Weights of a small audio captioner.
Model: 18.2M parameters, log mel input, encoder arch convnext, encoder norm rmsnorm, encoder activation quick_gelu, encoder moe top_k, encoder patch size [4, 4], encoder depths [3, 6, 3], encoder widths [48, 96, 192], decoder width 384, decoder norm rmsnorm, decoder activation gelu.
Training: 12200 steps, batches of 256.
Data: trained on single notes of 20 synthesised instruments, 78125 training examples, 40.0 epochs.
Rows from expert 21 of block 7 of the audio encoder, named by matrix and row number. Rows with one number belong to one neuron. Each number is 128 + 32 x the weight over its row's rms, rounded and kept within 0 to 255. All counts start at 0. Numbers have three digits each.
# up: expert up (encoder.blocks.7.mlp.up, 32x16x96), inputs 0-95
# down: expert down (encoder.blocks.7.mlp.down, 32x96x16, transposed), outputs 0-95
up.3:173086094142175166087113184134102094151170170168122095072065120166140160187084175113130119116102177150138167135088107124110095150143134153088129121124061132117144073181112122152129127103138162156124114129068129129127139110161150087134071140114138069114101059101186097114155187107120135084
up.4:092091133137128093063153103106100082114107043136159133114150141140171146173139178130080203120165076103149031149140158116158119114112135099135104148152167140125114141091134113142121176057105131094128139122118097149085143185114100122164158101104167167140143094127088161189167116080120096131
up.5:101132130128141142103151141136099141132146157098127052175049085137120091194113168121158106181139128093134128157111113173114173095138101086138143090138101120125077156130130157146147066144146131169197107140101147125151125153125066089117182154152099113173124076114142131094106204097139037132
up.6:148199157068112125144100084130116106125083148093067168116096161079152157103188117134103118074083160139108112140139159165120128121186126121116147152150146188106136121134143145140129097145093078154113152177191112120114115148129104134079123109178076186139141150078100137093125057117045159156
up.7:129121158141100155199124114162144217066187138181103092148171099159115117113119129118190100141084121114079163124141131171082132121142102110145159163073123090122119187139131117114124140034142151148174085139131127147133101112093127111173145132139203114159110115098128137187104173135160084139
up.8:115132115159142089126141173094114158099097124157116113109156101146126111123141168136119113125191186121123178147127129135137117118087140193098137140142147116165045169164101126129184184096130147091164195075110108133156153080147096167114121148143168110133159088172013109106075129087102127096
up.9:136078120139139078085108177165108108157115135101158133111155099081133115134117103089074070081205122118134134154118102162168155098082082110165159121175007101135103171128127122160141134060155108153127126161117168161128181094112119138098167094168106127142111181141114138140110130166098156136
up.10:140124117136142128144146110148067211112159118144124083150158186127121104136099173141187119106080166116104206083124060148157120132123096118111146160143128125140140137158087164086121131112120135180118110099140158126067105133123142138148105095088133120161108150056113077223095163136062175119
up.11:112130130125099177116139093125160089090150171111137151146201136114128072151105116156122090178103096086167099162119105135129155183161146078196151087137112102130134191114144119114147120104167141188121176164125150147155069145167092116129143117089133172149143076216174161082134121097155084095
up.12:161146111106125164136121078127085172112082148061079112090094081104148176108094151093103079156176164104137193108146104126106137143123124145082177134177109148151130106071153122143201126230141121169096135111196090084114105092115096165152131129152133111120147114130101125153157120148091163111
up.13:118098140146161055148114153131165109087124104169116138169154135133177165157106119153118133139173108221144099195121146164126155130116130101102118140154146088092115151116179128104155090106181152113146157211172149125161137121203144102127175132154130131091129120174160091151191181191105106146
up.14:070112151185150154159104127101114130128093122032168144142158164114127146119133147148186100095110179111128179103135034090127126089093129148126098111137128177097097123171085109139173162092131122088077122129122143168186150108140129132154126116119114088133106134206101093147075115114049138130
up.15:170141171124140168157151134123150126154097138067163132140163152122124114127143059140114061209229153093077146146148122171122087099113136123180092201123134104136121130175095116102105109143148140106138125150128135104166132138193118149175117139153140118162189140103167109158099072132199136145
down.3:130136115091123125125249122189118126137103111106139091184176157148106140101104124172095192135145172118056134092146135168127151157112135108134158163138102119154107146111153126135119131192132101117146123123086156055144151124097079109140132203123145121132132051106102111193073153126104093117
down.4:144143070106131147145169139142146121107152148115085113163081119116183064111153111072123129150069144149109148122087110118113146161130069133128099119150104092210117189126127174095140075164072166142088136050128151169139111183110135131140123035127117145145149159157158160092094130150178126146
down.5:124126147144120092135155154166129120082170094084140156137175093106091063130074177118107173065124175155136146137156110154168122128094090152112095072148168124146113163114168094159128136040133150099122112066121090051155133151138093168139114125123107134108143180083112152091062153093111131175
down.6:073097089181153111163118074163074118101111108091122188144101099087097062112151118125154115090155135114176132184113129150100114135082123184068129171134158096010126100121095148145126145095132149099076121117147115118137124128158150178063161129141116141126163134111145153126149093068118133158
down.7:123146189156096143143159121122112138143138178068119112137094151129082113106129150120082140109113114110152166193153169093134146140133129117113071100100148146173058119106154112145120136000104153117140160123177129124132124134139091136120114179126110012133114183139142160133104164116096140130
down.8:130136156135133117115043131099167175122175117106160102141131127108108073140139101120162148216097101100135124082127105152146147095157171135176091113111143120139093097101116114115102141137120098203136155150067125117093183085103163087157106123138134137169071159144197110059172170141114142068
down.9:123133148173148119120143125140114104085131053146197119154091125059125171139112083187104130159152124080096170151136124091219135140176196118153122129120107140088135085151104151090108139181089097118105113112165112150113095135184173130117162172092150159155086112097115082157151130122086152072
down.10:118058154172156133130202102157124129058104136085146088117114166144150169109105147110123143183110075188115131115119126122097124084152110102177123130108129138126106098188178165130203122087067083107101121138155149104146124101144106078119141170135140121117119185134149091147136152182066065097
down.11:112176141120093126084061146123094175108128155158095103105140096137096153095098072152187123110179151167115093121108138142131132135154113091064128168099133091114197177144067092156130090149125082102176062100151150116133127190133091088127147126138159090141124136135107143143092105092225125147
down.12:142064145122211092133164102126137062147088130134101153111146138144106141181150159117202151111139133141124096145120123040123130179169183159148155128091116116075120122051133155136079181155140168055172101095145121082092113120113124127150077145161143126164136175160151122136126109151146130099
down.13:141092152118130140117156115123160126120152162199124125106116110140177180132133158086113152180104107145174096098075140142182104118170112126174177125130135136046139133150151129058102119184152210128129087191166157097105117118175169119111109102113137164129168142134065124156100184168104097173
down.14:116100154158114085126168122110124150109137129161098091079086124128138117103110134106143122206134098096144122059164192164134111103207170158157089118098129148105108101135098167122139121180135071207083108115154170161114117105135154129192146115096140173107067153183136129121196121156091143157
down.15:082078152149115130117113139072123095102100127157126145076165134093179203137145123055105115144098160132133157119134112136090105109088166129072112140102080115111129133175126096100061115201142118146130104163145126225097140130148143118173146082078085163122134117107106113170080089070115157126